Weights of a small multi-label audio tagger.
Model: norm layernorm, layers 8, width 160.
Training: soap at rate 0.0038, batches of 128.
Data: trained on tunes sung on syllables by a formant synthesiser, 39062 training examples, 74.1 epochs.
Rows from block 4 of a small multi-label audio tagger, named by matrix and row number. Rows with one number belong to one neuron. Each number is 128 + 32 x the weight over its row's rms, rounded and kept within 0 to 255. All counts start at 0. Numbers have three digits each.
After each neuron's rows are labels from the 100 clips, of 14976, where the neuron reaches its highest value: "strongest on" is what is common among them. Only what is clearly more common there than usual is listed. The data: tunes sung on syllables by a formant synthesiser.
# fc1: MLP up (model.blocks.4.mlp.fc1.weight, 640x160), inputs 0-159
# fc2: MLP down (model.blocks.4.mlp.fc2.weight, 160x640, transposed), outputs 0-159

fc1.503:106132134110202130114119101093131091118111125096140186125105134097150107123140130107098148162139121166090143106150142120118136130120058131171126121143164109113133182191084111141184150103155171196125131142150144124043137129143117136145150108138120122053074155109157090205155102066113137168085113129154084213095131093173174143105131137106075182158171132121178102095179150106173128124091130218146037176169104149140161121103150129113127164119109122097125170119106125072128119088115128
fc2.503:155122181080099121104134209158118149135086200127127142126184125160111115159117121186131159117125064106126148125129159135222172104148048141108127166120098149090091175156143137161113133098129030107116101087170147153129140120055162142114119137171129137200133095120124142117117122120068156095095113070089193089144092135088035106135129113170137154126123116200119125150124151136160122137116098123125118099097110095117167145114120157153084117069181112121147085096115161117085117144133110
strongest on: the note C#; the note G#; vowel: /e/; clipping

fc1.264:125135148098111152126103177175170130089122139170111148142128137116129100218102133144091110108123126153158168123135140103170187108091134142098144116130081075089120158099131154174096185141157126126175139153138152157107107145127147154145126150121119151100155138161092081170100172156121112124161152133123161163150141147000151144128108160146144142143153166186157161200123178140177139156146136124145135115125091147101137182123100172111123138182065188193163171143103144167073183190137118
fc2.264:154142182189149086137053128095146087170148073059164153132201086119132150050173125138144108139172156144121139122160105111125097123118091120102148091116177163182150073156128141135168094088147146171111175154165133148154175131084154111132145117174147063117093126097158166105189165068161174139140135093128094119118064140255121108109140161126176116138087108142090132078115110088126116102098106130146156113129136130145106130148149146139105149115180101115133140173104135179156116113112132
strongest on: first note: F; first note: D

fc1.205:094086118164120143042121127166142095198098125104183123126115111110157155122094121109176127156142139123079137219119128096117203126091125151131106102175134086094108109077145126134163139110118143137148191140075175162188155150110162108149143130181111109177149137149188174132064119110036158082122117115142107147128131110161145110134149095155189137074104134122188151136161126176104122120175171171088091139153073158121140163121147085187121158129142128125102170106171141164175154163134112
fc2.205:171207120129136119137151162152092117072152167158189132115114190091151163125128095107148131110087106147104123155140164123118134120188168148060115118124139125123098095129152142135107124148103139184178129107163085125133103114125140160136126068182127085096115123132109128188129016164076115159146120073163141199116107102100126089150145148144087163171186087090141097129083162110091099169103088121148172127120133132160140153164147120145143080086207120113050140155139116175091161076147138
strongest on: vowel: /ɑ/

fc1.363:176088107144112070145136124140178115063139156209133110121143118117164123142144164142147161133115122096103075148145167108143111105144149129151176142110143164097151100163152145163168148115157119124143150105126100143115127126203166168128135111120054129157145116124087134179149104158103066135142093197176114127137128086164082111150183147187113119175181146158108088136173162117099148094147071024022128088107107134113123166103100161177073168157092127132121141152126131119179101087144121
fc2.363:153069111150163090136144128110120135104124128148120165116128120120116118142153123064161087128146136107134090121117096108127158103159111137123061133157138150120161155137126147142142116215133115114147111118123087135135090159162114140105112067134099123142125155130134178179113154128104148171155168208022102105131137090132036139098109112176166143195129185175052154120050185130143169012157084121169108143123127172106101139150134081156127156145109149149152125108143153082146112160164108
strongest on: deep voice; the note D#; first note: G#; first note: G

fc1.80:144089141177111122184157137121198133117147127208156122163131125129128134068134185037106192114176089117145092177071149177131179055150193140141140128054152098097179179077146099156151097136153127156121104125091117114082165139137094113130109145143158109102143085105075128176160121214132087100130115137156096138136160125137122164121142079171125146111157148099117141083081152130104103144126106160088127146120135152121064175091112099093146124141118095152104134061161101107132104168111115
fc2.80:131134091089097168122088107159146169104116101076070166162070135134124139119164132102097109200128161144104130133157088208097120089138151099156126167131092140099132180124124180133179170123166103087078132097157124112109054113171129130151129122072153092136123098132170085161167146144110158108117135144191147202132106123112146154132130083158078169142120128103099146130123156113117104149150179149255187124080080118089170139154084113127085169128127104151135166091147124145124106147116152
strongest on: the note F#; deep voice; first note: F#; vowel: /æ/

fc1.552:137091102087135176061095083165133141113085099124134090080146185115106135060092078067153149100115125154114145152155122131152131106142090108148121111183102122109138128127054091131139021144093081199158093110154164161114110119174108118116132115093182095088174087106166117129148221166165089110087156119137090140146200123133116109150153133087070136135116110166095105156131135165137090177110085126138104111171105121108096183085099153146166156152135118096120119127120146152129164167162087
fc2.552:103120124141182167220161094066068137166074136146140111180086202147074151110138151128143118125160102094132120149122138145151131124089137109101108162132163163113137142098047142128140138148153187141068150129150135159129133167120182150112140175074102130179129137122107176143134126159107148161133071095113110123102147109081116197160171113101173161189155098138123105120131164104139158180089100131067080104166118104129105154150138090098162068179184148129121161161112147094137116138096211
strongest on: deep voice; first note: B

fc1.18:161186159179107103105105141078084106103234150126114097127133139141112167098132122169084149174111171156155081170101129154136139143135122137159053128118053134152143102179091107077107141123142114118099222086186095106079116116117125126122063178104148110131136145162127205116072147102076158131027127158124104171103136129163133131125151136119147127092180137156146157112102141073122109114129150170111118121146102172127146167128145148104128141172117071126135127160077062109120144156147151
fc2.18:160092149139168124117121131149151168151115125132185127128131136131155137165157115091091154099118098122148129133126147139143079158119120122112255153162109109103170112100171134155136149088138123108153026121088140226146108165141136091184141117135116144190103090134079096141175142166161085118215107101172149143146107157106080149141125080064187093167115115150147080132122097158227151095106156119102122114138151165125155116140126139151122124118133203100120106137160183118114118162141116
strongest on: the note F#; first note: F#; high voice

fc1.203:107095140158142103198166170136120077179148097147189148083147148173148126109076146111097092134064111219056115158160136140165084108153115126186115162134085148131122082170121110108196195130155118175104164128140185112139124119129185168073135117120115138096173134110098136072112119161123130103145152102167180128096134143110148135085149129120137124097133122096110128143117080074161145194136129145116136172099136099153148104106189181124098070100173054109149131106159154077156126133126084
fc2.203:167061141109108098143154120088085142142132120137122134130097133138147091134112135168125145179140093131097153140068071114105137179154153100203081089144171134020100150129147164113117143120079132136114133150179179129113163153091149102109094089130159154139098135162109065146158107125088116160108163130139121133137137090112121144125131134118183176183100145128142130153132154142097149112060149172147101089146146099116125079091098135102020126175136168206171160122079148072146158168059151
strongest on: vowel: /ɑ/

fc1.617:138140181151133143148077125136110115094128042160148165160160171108129097053111146171127145109129126084157151141119123141176081144170151164107157102131124142125082088135139116080148152139139152137098109113105131088116141098161141161079158137074104134130089139139071156106100147136188081136087158124116160144126128111103165094122091177168122164131205097122156185177103096109109145206115084152062077161081151095136129120180125174083192120105196161174113125064106107148101112084124078
fc2.617:122136067165141085099101156132070105085139186127113097121128110101145159133202136114190161084086123090131138074121136055124103132091150150130137106101134126089127145149133051086075166094126126169162108103170167127149117136149112154153143159166147074166121087079136152131175107102093137106177139157126090116171149076113121042117103179114127127090146091090146123125147109093139090097167078131097088150199167111156111125128149112140049147124081134131140170159146136189177092117133062
strongest on: vowel: /ɑ/; the note D#; first note: D#

fc1.269:137121140128112114121111147122037154134137111156121134162150128074121104212111132152120110103141092176119174102106156219149107090112104146104140096138101130122144183157117153210123052146143195105090149114144093147151166103130136140129120115104178197140142098170119138113131150072194116171141120157153148134172172196114154066146104082087034163146129157134112168071139104120161138098123131156123140115130139135133103139192102155181131127172140145162121106111176174179078149111138139
fc2.269:204140099082155142135107093175141140066115141197079079101139142128165150171133081149088137119139113129146090160129122141103138113134101094140139144107149088191129109091175126093157172127112153151055145046136116135134145116137109092176126122105100010144086117124126142090159145174174128088126148108106087131120096190118104061082110143170143103146229089163093128085138158111120145114077136146129110113115111149125152128114114127110161132127118112183152181116062131178155153177146140
strongest on: high voice

fc1.414:079140164102146198157141130094109082106091163116139114149172122084158107219073139125145131104178142187115114148139146137147117117134172162154079147100144142106130094110122148134099091149110105135135172187089188126125117155096125194157198173135172110166153126121120065056181117098164158136123171119118140119100213099108121073094138154083142110147133106082138092077103169115152115111112097077125145175116126151108120161172087137128108060095148085077091139082126143101146061125128120
fc2.414:168085208143157144124169084109116176076122115121069132081077128132129101126064112113113174114122159184105100133102133102166118132123187147134120122083159146144089149100180110108095141171086120152100116174112199107154086108089126132097088159145136129138165142091153149200131099095115131072138118135145113127113177157165097097081137135068096094086130183188112164149094124089138146141146084135103113127156147098074173159113173128151102132124151223094129146116123182109123132034127106
strongest on: the note E; the note D; low voice; vowel: /ɑ/

fc1.257:142178211105119139181121118057126112175134165097124146122136145110106158124124141158071148182192105155198146118134154155184136130132152188099161115121190065131083025112094088163104131099128160117057155100101119122153136112133173150146097104092137130112177125137134126097153123158129163129117173177126215170128177124156181088138159117106083161098125096170132077125177118132113138133141100082116113148094154131113107107153137156122076109141063131068158141147101167136114154105091132
fc2.257:104112080125119144158133050079125180162116091133073137140098146197170141138090052114098089120120110126108092139120137115121092116170176146171121120181115191126086139133173122059127089130150135118145125158129139160097131086159156102112146127109135128107130155141089117152144097053182128116128135104086131141139146126149108250077185133121166132068144156088157123138138091082143135123142111136080101133141146161123080161068106122129142126144170164119114085145117145224205129081105121
strongest on: the note E; vowel: /u/; first note: E

fc1.175:153157120108115124130142118175135093111141137165157088158106147141156095105145194099090168159152095159152143134103189155130213091167215181114210177040188159130126170127150196177100170119146112077157100140137136100171138162121125085109143107120130090103141108081111127192117085095157089159123172109161145169149135143165131165161119162144164137127110087127150111148055166140167108158147171115108127102104063106159116131129124168151092130110128074119131158112110183145125091100128147
fc2.175:139117088150123135120098057143119126089145114150122152137106144146103116074175147137079126162179127128082225159150105183162110106170099148127034092140131134146076149106198177065144106190110137104156068121120139080130165127157136146137148119099130103083137050091126071158142161128135154111207054168100152162128133126133152110118169133168169145097147156150140132101148123131102129156130146107161136152115089114181207120133123081087084169100158096081150114100116144158098137111144124
strongest on: the note F#; deep voice; first note: F#; first note: B

fc1.134:153129109079125097136165100126117104091135110230101140188152125125163106086153179090141150124117140157137120130130098099128132080091179133141157113069157137093117076155099114167140110197163122127083133171103131135144104117050114162135128131146109151163157176092097100131107101193107056164101078096175146123144152132146126142100138074137131075129108094159099094106081177137123145158111171168039121141160128132117143175088068151143039131119120140139100169184188148147145101108096128
fc2.134:122082114131104100124107079059101149137118149165149081157096112143106110113123152067071169101142111207122107132150140131165198061169169135189119119076122094083133125136184109171195159200149073082147153122111154095122162126142126155151084167116150098129131136168154104166136148181182075156116132118114138135155107098123159174121160111147130137157144136087101102167150185108138169171145153187149123080187079130116170101143123183161127208137112148119102113094122142108146139149180144
strongest on: deep voice; the note G#; first note: G#

fc1.104:112066137152125143112134091128158153087034125104102124121137119155082120126197104105135122140204103133136142126149151118103119128183118097134107083117138081118076139169084107125139148147121112161104144094180146072129120161152150158133118137108111103156127100089066183092171152097239188129181127119186123151176129128101093095093155119136177098126102129111105116089118186137125138068062157135140125120071115088173192134120150102150157108176091121053127079157177099126131160120131136
fc2.104:141115127120116157182048120091112090107126125099100146118142152153143089139133064156093113048111157103131105127157141163161145141151101121097085128190147086133096145118093118098113058122155180099154151133104093121127121117144085060125168068057128179111132157095133106107130189099189117170078088130122072161165100187134136158154133135140151147082108147104098105071131131112101138114169171215195105170154094110122114091109117144138181138177145157153072104158159158116096084142107113
strongest on: vowel: /ɑ/; deep voice

fc1.47:126134157125182176156109118129108159122116104166148113122111170121096153078090131102101126141140132134165126138180155099106160104180103212152074100085114112131156117147123088112175026125116202114105147118134147155139135149111121125102128109103095062141128105084124069151148126212141110103084123121078164132094168135123172160059126178131151160155142167089098096191107141106130109182150127151106121058186145134084113134099102112107148137177165137170171100080127105138066110192146164
fc2.47:153107133156085107139144094142104101138108150129203191126132160140176162072143090126156134117170176174140145134080124067105173097163160122062098136100086175121122157097071069196138137082134086162116157135135096081109140156192142156097138132085099128076098122117104163184136147139136112108173083032137101097143141125138117098148143137172114168180117076155112171093086075100088132099122149128167085104131085129151148179075112120100109147107147135128148154110107140162188135180099131
strongest on: deep voice; the note F#; vowel: /ɑ/; first note: F#

fc1.557:103108162206151145108116081169131165088135063094094089112114134181171134105122097150172119113126146140083144136140142106142135155229134078150136071123122073108086145144130142078149087130154117137159111161135147119136144165139152121139129139175085176125147102143093121092163130144226142159111135161112159092170133123115139127050115075145081138162154080148114098130124136142075101144087106195127108050103092106167179151123084116166148126146136161107088111150159037169131149171113131
fc2.557:091172111111113078080109112123066090123194108134050085150148159127109112136153122115158138087198142137092131124114153124140131145111145119121126138182104095109113151147157078095163174100168153137132137137190126142159108149133141112158122133103153186105107172144067192145167137107180117113155122172058135088173112041084115152118130157154056188076122092110139116118107132118138114120078215172178109140135109121155115080124136185148167153073082108138149108093129057146150134128147129
strongest on: vowel: /ɑ/; deep voice

fc1.610:174101137142193176106142116141085138175158115159158104122178113172160134120159083161166115079082087134143111186116151155136145125155160133094086066116157127116077117155155133118199098114099084121141128164170218172137079104138129146128138147138101115168159107132213126127129130069120169089120116147110061174126114184140113064109082124089165089115105119151135139119103081111135130050101105129141101172121057105101150100124146157169149152139120118087097121145146090087142107198148074
fc2.610:107117092092129182143074171078095123165140140170155085088107162115204220181117126136164105177071140094123181117147121085123127128116159156147154103129077103132123141129072141113102125159096134108136100108093104075115140147075143140105152174133078096109088131170126129110193129176069075099182117145133137146117143145097206102112139124099106168102122081151146136154111107143140140126077122129111102031145149103115160081131059131131078102166115158157080126073084142138170141101128137
strongest on: the note E; high voice; vowel: /ɑ/; first note: E

fc1.483:157136150109127116159106078166098117079134129114153170144141106141138127176145171163151122201139150112125135152067145121119180135106144129074146081128143139145155090138113143141136106097105155109094104190150128129134136090116106116132154169161165080143142105110157113121108123167163151176143132120175140152118136081192135182080155168088138101122204106094161123000128118112096110144131093118098074085132178137098122106165159141129119170094093163110144159159120141121121090168135130
fc2.483:112128105128127121068146137064165076165148107100138099088195142115151063016132135142137163112092113118143136115128144114117098192100129173161144126128179125149107111124107155127110136136148143113095176176120104145109063144097096184153112121098096093171152197129149181168149108083087131107097143185164159126084131162059147066116165122136158126100063147128088074218161111091136148154086142128150142160107076146108095125116115133120105142103151091144122165184143080155162153121129119
strongest on: the note F#; first note: A; first note: G#

fc1.41:184123076134105224176136150150070091126163088136085156154116149104139132132095149106135095107141055119111144135166099143130135140124119154116123141170217169111126152122062142114109148132109098150157119086177176161104116080129129138213097108157111145160102127138084102136166177131125107083089120067134140169110156093150143124155108179150115123127077082112132133170135070101179121121083126134113091109061164073106129135197172152112133192216141155134147157126159173131116142135151111
fc2.41:129045166133109176105091140138106046104085093116162116219109141144125196149137103092126143098168093135115084142149123137032137126159180114136114137176081168139112117158081091136133164129107148131076153135128173126115121158156144164090103071140111093078128143168135116156146110029139104077144129139098113094056123121105123183170113202129183124143127152159103129127146115114104156120165158135109093159150117074139175122089194086127130133150147168112089124107172134136129127115153089
strongest on: vowel: /ɑ/

fc1.76:217146116120085114119128122092123073147112131144125159129184057145121076116151116112148169144185112141074148139120113121159181119092075131093166159151169135104137148170120063159065120115133085156179124114142163170136160164103142151172155140059156099086138085135164126074126173058103158134135194079070092141095128100156110094110090069138114132117078130088102096120160111153080113110181128168112080108135106118128145136147143116181123082118127108167088175191126119123195144142122133
fc2.76:063108101149121123188127115110135146179156107170165157187097156143115193148109144080080119106112134111092139111119083140123110132146117119087110165101103121134165130083099151073144134173112116128116078133150100151112106088128165086158147129086127099133131092125167124006145117118088166116192154141083073137140093198126142179113081106084185085139112167144146093129108067115111141103106075149047155135149137163158174143098126112151075169159161125140119151078172116107069127161109109
strongest on: the note C#; first note: C#; vowel: /i/; clipping

fc1.147:067211116114130120118133142068071131100093095196141178119159176132197145103166114178102100141132104141136150122144154200190101118172171130124128118203120090125157132161148103113136166067129142116071167170108190111115163126120099150133091142178095132154135137145067147090163180134134135111107149089005113144149150152155161138109147129099165150125127142159166167099179120139131109146127156112145179146157086109135169121095087111120136077114093140081116098180143160114143137142146142
fc2.147:124193127125142162118058119121127147102097148111107140173092167131159125102160141089155098167147110146172155123094125149183073137157134122093138113105062142153097118153168067103083113119115135105107157118122124079118148105117104135149194122136221164127078179084120085158155153104195186086075184109122153149160157153115145132150171155107182121111141103113180139118167099091127142244143163120144161142137126133106103118102092151116137091141120112018101120095147123156090120103127149
strongest on: the note E; deep voice; first note: A

fc1.447:141105132185156122099113128110130095123153043151118135131170152085101220073168103160114087132096080112098126128129171131099049115136179204090152109144115112145123122096187122119182124132152108096077117117159159081126122114137146162150061095077084135172107116168116171116132132095174098138073143130133134139095156071136149128121120206130099105152164146102131123098147093080097118129150143156129093119170146149002177164144130134094137105143139143127122076118092120091094084124135129
fc2.447:098127148061124183130117134144151095157142154127214108160069155141128179125089186130159140208096139083071099099152154145129086139144147126108139125141105153068110162127118082170167116104148077164080093162092121127097133100099114154054115188221121086139131123086101138160128101084110141167123094165128133126160153080126144114150133104125100092113145109104083113145125151103160101140123155126093091104188132122158120129140065183138105110062036140089146121137142173148134121105088080
strongest on: vowel: /ɑ/

fc1.207:085145119107071179118117121095102157106126116151147145150153187113196136146104174115160131124111130108123116117105146118152137142098170119118132149132093095099198147087116187170150119096137132146155132075090094109098128055122126095182130082096163176164105070177161111143149171145092131156192128121142143168115116110127129131145010084153107126117119092124181157144100167163162176079129073090142121123091097105145133194114160158078108172140149093159135158136108213179153076111146125
fc2.207:156055093127164109125141186103166112120043133103111134164158123157161161172091124116120149126184157075147198158112131144194120130125137094118091158140140142143108126098078103141123128074121185147122129171159134099150133099142128101083112168140108172075156129125128098131147153103103147164116107114131123156076168110125213126142110135135154124146133139173091079108184121129139170151083255124108099160131093150150136114110219122144083107121141098117182127150170122141170104084136059
strongest on: the note C#; deep voice; first note: C#; vowel: /æ/

fc1.176:093202124112203108162109107134114119120133125127155108105128112183145123162108163087120135140192141159171140104087156120145102089114108106180119125109175115106117132148101079157159159139133131117147159124140094152091161140118123110072118175075139158104170088138135165094121123107173113113159171135127131113194121161124088140132069198182099146094140133102096118132127222156120149161149146100109140143124085112252028083140102174099102116078110107120149128125127074091113191153101119
fc2.176:150109190131134150148128109171172116167181128110160158145124091114120170067142133112138151154130134142132128158093107133143125166128138193144145146159154147146094110145132116196197083115161108129142114196111154054113174101102161179119149122205157058121127150101160194175143072097095110201109153171146179186154130071117135120140150122151131125113131179126122111143128099124161115127151105081136188075045210169058163113159100141131145102107141168107123142129140117141158123125162118
strongest on: vowel: /i/; pink noise

fc1.554:060107081105162158063122116096045119117057097173109126100184116122127141140151114142104168134130156134143100125107168110086114160142114220167120120136094154135152077155127138138147151106152087246125045118174112068159083139106144158141116142110143123052105059116102092137147151093121127163137078116142200124127131165144194146115123132093103110156093108145156100116127104088133122132126112097119076161124107142133144133067154130150113094166124102118133138161164066176090104139134130
fc2.554:127123168170153131124065146074118120117151119147227094121120097137027150135132091126095173134153172155126134104132101129077088107124113157143091123091093136088135160132131123124142174116124144077129088086144144093091146115100158149089107183194123116156174112156102134089078136102198128155161118153147123103100148170164177173123137103035151136137137159142116138110112123127073158130121122108131132110130161136168238120047173115138068113193134122090134092086126135151146114164112119
strongest on: deep voice; vowel: /e/; vowel: /i/

fc1.532:162112160106101107079085157059077150120155126078050166137158173116142091103130096152137132112045086125075093154142158095153151136109095119089137121107195105129094165090111134167154136115131078149176142140119077128143110098071112188100114144129117104050153130100115122091142092161095127141137138125136146144115165164144114100129160186098111127104113098084133065085195087106136097151128107115153078144072094113091071119092151191101077151103137130132137159152055132136152171103162170
fc2.532:147113149157179093172063113170157128118122121102108104121114172119133093134123186118153076133073085150105195081115134122126145072106075162152084131081140162124137133166111143116118173119132170079122074123113198093118124165090118154168171100197170118143129132122133072175172134081136095124149110071142152101092133095158187094110117158157144138151137113104104175168044116082149138153175120133114111114183112116177150058150105115128172171161139139131160153085086148188124124104156185
strongest on: the note F#; vowel: /o/

fc1.138:063116112129094095120172128144109139097100108176152140155135148162211149101107095123119140173099122119165108141176188174210151124133121156153090083152177135143135142129095136115132185037153100116074125163100145108124179144166090137150076114151105129160100154132103145077153161102172152083087189052064094191131144133138148150102156143083178139151065112125141118107156139070092146142122116126124104144157144099149143125133137140079101094098139136117120102151154211209132133121146132
fc2.138:115163102093132135072115115159151142087113119141093117138122136141158113130141155059111140121156132106104140128105088127148142151119139166133135121200093123153140135109175104140093128104140157147124147107142130145142185131148083134142229133097133126128097126109147109079124190162146124095061120062046114132121116130143179102111150100104153077095109095137190110103175127141080130236116110150214153135159102137109169124125073134113153034108153091027140117094175153146123165132154153
strongest on: the note E; deep voice; first note: A

fc1.37:159109136118107126098141149076109155166170055100056154146142097090175102106109091137152177136160106170129131150146135069151116167117138097164153144187099106144149130142095115116110134103125136076198119094107206131124125083122148085128137101121124071097101176141166186177125124167116153108134096151130050159159143130114107133176107143185144171149167132083070131145114068100112159132113131100108142120124132068122102078128132123165098197219097166080128155111084146151166111082090095
fc2.37:123139137205098168157134151151123137086099144126131103154097117127092091153065160166176136177091131184110141113139142155191175093146117129101133127158095105138100126174098098149128101182121129041165157138182077090085080163201166191096134177184066140156105102127075160117108065141149094068175166163133042152136124168121126091114136129119121132129149098209147121146102133121132080129162109080144121104115126135128126127104128122116094108165151130086105086090117132157091100140096154
strongest on: first note: F

fc1.578:171107121104130121145147107148151115103125110204130133247101093126162118051136168109120185153114120162156125131165116140105169099129204116136145140074183168112137132102116106145115074086149156113120114160096131113140115126107132145116114136097151124113144125106084103180100134161163070091096083061208086167125153107197141144130132127095136094083116136101165090105066119126130114118134138123075109164089096154116083163079060113119095123105095137124133159084142135210106056119100133
fc2.578:155120071097107121125093070093156127100127139128122159156058122178133156118126111078079121134119146146121085122183141141151183061157176089176117163050097156107136181112208204176157144122142122114139114119141115084110122108170123201133154123111140084113142075130082094132138148153153125061142134086198147171159117099123141172151116110161111137126130168134118140160126141130154108134179201136159094158088087032105165101139114181120109123138147142110140144082123136184149103087114131
strongest on: the note F#; deep voice; the note B; first note: B

fc1.393:117122202141158157176107131127102103130039156168160123095090150121127084116120087165089096106144104142180159153141130151156123107088151160115078144110070166141149093130111147158175126100181164157114086138043119131075092131164164131104062109065128090159114116167086126156104142122110129165104081152095083101084145187158118063167101120211117116113066111100150126177116105115121076112100142161096117147139188130148122100145083118123093114158116134138197096146106083110119111170098137
fc2.393:108129034169115065132139153200122067155127084117082147113117121096188118092104212146143077142102146121141142089184096106172131103178086119160160103135153140132073125160145078096150095117136105136164140162155141179196103134151150084131101111137107129152183117193152137152093123080162082168126132165149103114100131113102100131141083140100158101072154160115166167139163092138147103145125115090087127103132107094181110171159101120135169121054113135116086115053104111115177096142155118
strongest on: high voice; the note C#; the note F#

fc1.204:130063120137113110132143111167143172171097180122165076024107134103154126136082200126181197110086129194111138129132171127159166136129125159148113097113102199183119085150098165120099096128150125117114136129157109155159077117160196092103172196138150150168112187139128101068140104157145133100139118105135104117151156153161156114122203106112154122155125127115129146100060150168166123110159118153150147066141102118113142133072207139190123135162137108179137128105166142147178127135134146
fc2.204:152112173094140151143094107080122131165134156103180170081149120136157161070156119198151131130103147102101093150127115186133142113094193114104154084124150119097095079104073143110153139168086121148125095131160124087145150165100150132165154124138122081092116164137061181099090126161132112160128108152174159189127102163163095141110074114072099110142201124112124158138145183153062103070096141077124113029128156092118160117119161117076106143133152107145069163123125095073158111177111167
strongest on: high voice; the note D

fc1.361:162126107153103139149147179094119116150170161114132095089143181094079149137099118193161141126132131162110072137124132140134063105133121135177137144115064133140138099151117074140137124089081122143134131146109158127105120144083123203083237150163109055104145084155163053176178173123202149128089119142133135127146132114155140055138103098103147194134117120163164133136186144113121136098054080225124110162070129134120119149149097146148135091116117128114143123079104116131139144165123156
fc2.361:191111174187106157131146126137144241138081085123118132126119083136170108168135093074128161053118103150130159143118134091109134157115163136128103130133156121172059192103136147140154134151140111184136130188086151093113083116171108089119074150127106115136133122102168131091149098039113125145117095105151151149145149161111138106058131168097161093070167095102106071150118136119109121106105064127107042160169126120154120156163176132143138191095133148154160107142109078112147134093135098
strongest on: the note E; first note: E

fc1.106:115116129099159147113108092156141176170159121086109153098123115106190146126156108123124153106140042143093144138119196132153103069121140172136102167090113088121188101141099193127150135168151125100111107163161098081127125061166143155098201154110123112132142112122103059095112140136151165073169186149124124113145130128119136163129094147195122145158101120093074138091134121118115028129134101139173095075200141141127126101129121145101116180124137117126208107165116064103186078113126177
fc2.106:183133134155195166100113134100173142125096135118129080115110134174150111103144049104111172127136089143176110131054118102170108145153161153152176115066053081103121182094113125068139118118096159102131142111103145117163105180095128148132116133136144159180060176053144108152152131171083133099183118123155110171094117174134117160123147142148100094094128149122076100176094088125155106081077111084079154161133147122121116159080131051147085099155135131147121105121149179124138108202115115
strongest on: the note F#; first note: F#

fc1.630:102129117110109116120121103118073171157101110185123107125144115160155146109148166137108123121136103094075122146163161137177121131131123119166145121174110141125151106103148174193131102103095166119080131130095103157118159096127160110177089169169165105048135082118069134097098147132127173089115152084005148126162116191114132163191157150148104102123087097164127133081123140133061112150105179096128149155126111127149137127147150125109172038071091112105113066117131169091138118086115217
fc2.630:128149129066108134069073157120184095160103026121128164121123207167110104121174158136122088118120168112149134150076090129146125173140122131116110089162116126086084100160153119139130116104073161151080139085138139144176119110074148133154217141120199122091142159091142131074188121154066165135129108147095162145137152121110148208137136117116141151178126129166142117115144115069127155162130175132134106135075111141098140139109093109116114119129123167046126086078161179140181141145119072
strongest on: vowel: /i/

fc1.296:130115115086092133103108071169087107145150062243096123102109111126136161045107177086100178125141110227119144135130095163079066127110138129174088153140161075169130105111096091170113142166143151111171132098112126125159163108068121131152133114083076183117116161087102088148164099152114068140107100097138100142107135126147132082094132107145161117139111100112121092145155142161121134135151123129040088116101063125121132170111072137139070170145121155142144168110123145168133108130106165
fc2.296:080155144154141142150110111084155076156089137030098121182144122144146128236114126210145141141115158064168153131133132131098157087100145127125128109069124135094128152143102148065131112068086174085100091071163139113146125165150134090111133164127126137096156160115131105123162128160132159148130070162100191148109129127173111087082112137125149137117114057129132134128123116101063069081089128084191160121104123085148130088165109083092135133146094101123104142179101117086136120183085112
strongest on: deep voice; the note A; first note: A

fc1.398:141134089119144114090111140101150117104111160118128137157165204106126138114174152146149177151244119070121105153104125130171148151146118153140149152153107095178077166089154110123124167161148150154140194131143138133101083160132122108096111171136115173105145094139114086084158066055147147128088110117098119153161121071128178077108164092088144087160117123127115149092147136076128117119133109151100110065130117102102173144109129097119176071157117103151069133098160036157219144099113168
fc2.398:119089104152120127146061156093108149100144114066112131120085152049081192105117154162097133159149086127117127090132084169088078135107149123146131065039126159183110120170094098130162154073096101142094123149113071133058122089135138159145126183062151150110145125075176133108169142117157157138159182182129148153096089178104091155172120130091065164069083109126123119140121124095116145162153083093147110132122117156128159146130131167175085118136114130115134163122122166200136175121127095
strongest on: first note: F

fc1.500:132077134165104110106093148129141103127144137107137122153114152088146116120102119115207121093128124125072150198186173151142190125119140179096091093144143129149117112093142062117131121115114127138113080123137077037182085122149136116152084122223134146165095151147128123166145142092095177101096118102141108170077126183155190114071089096186161113081092126134153086144138086145152087176177106182107111051122086159095140153158127115091105144114113094169105179133171137153135139144126095
fc2.500:132113102095127132161081110110173108117179145117185141157091122106180240162111151091154122124085085130145119137189115115110143112102177054125165119130128101095145080095064136107170213145132050129074140064072101131156141146162145143137111156176121029112100151127117140194133139138096132171074087150087119129132118105124097140163171129137088136116126129096185126150093086143141133134152107113135144141113092124089103135093143128096089115072130118122085126160121087155169162173149117
strongest on: high voice; vowel: /æ/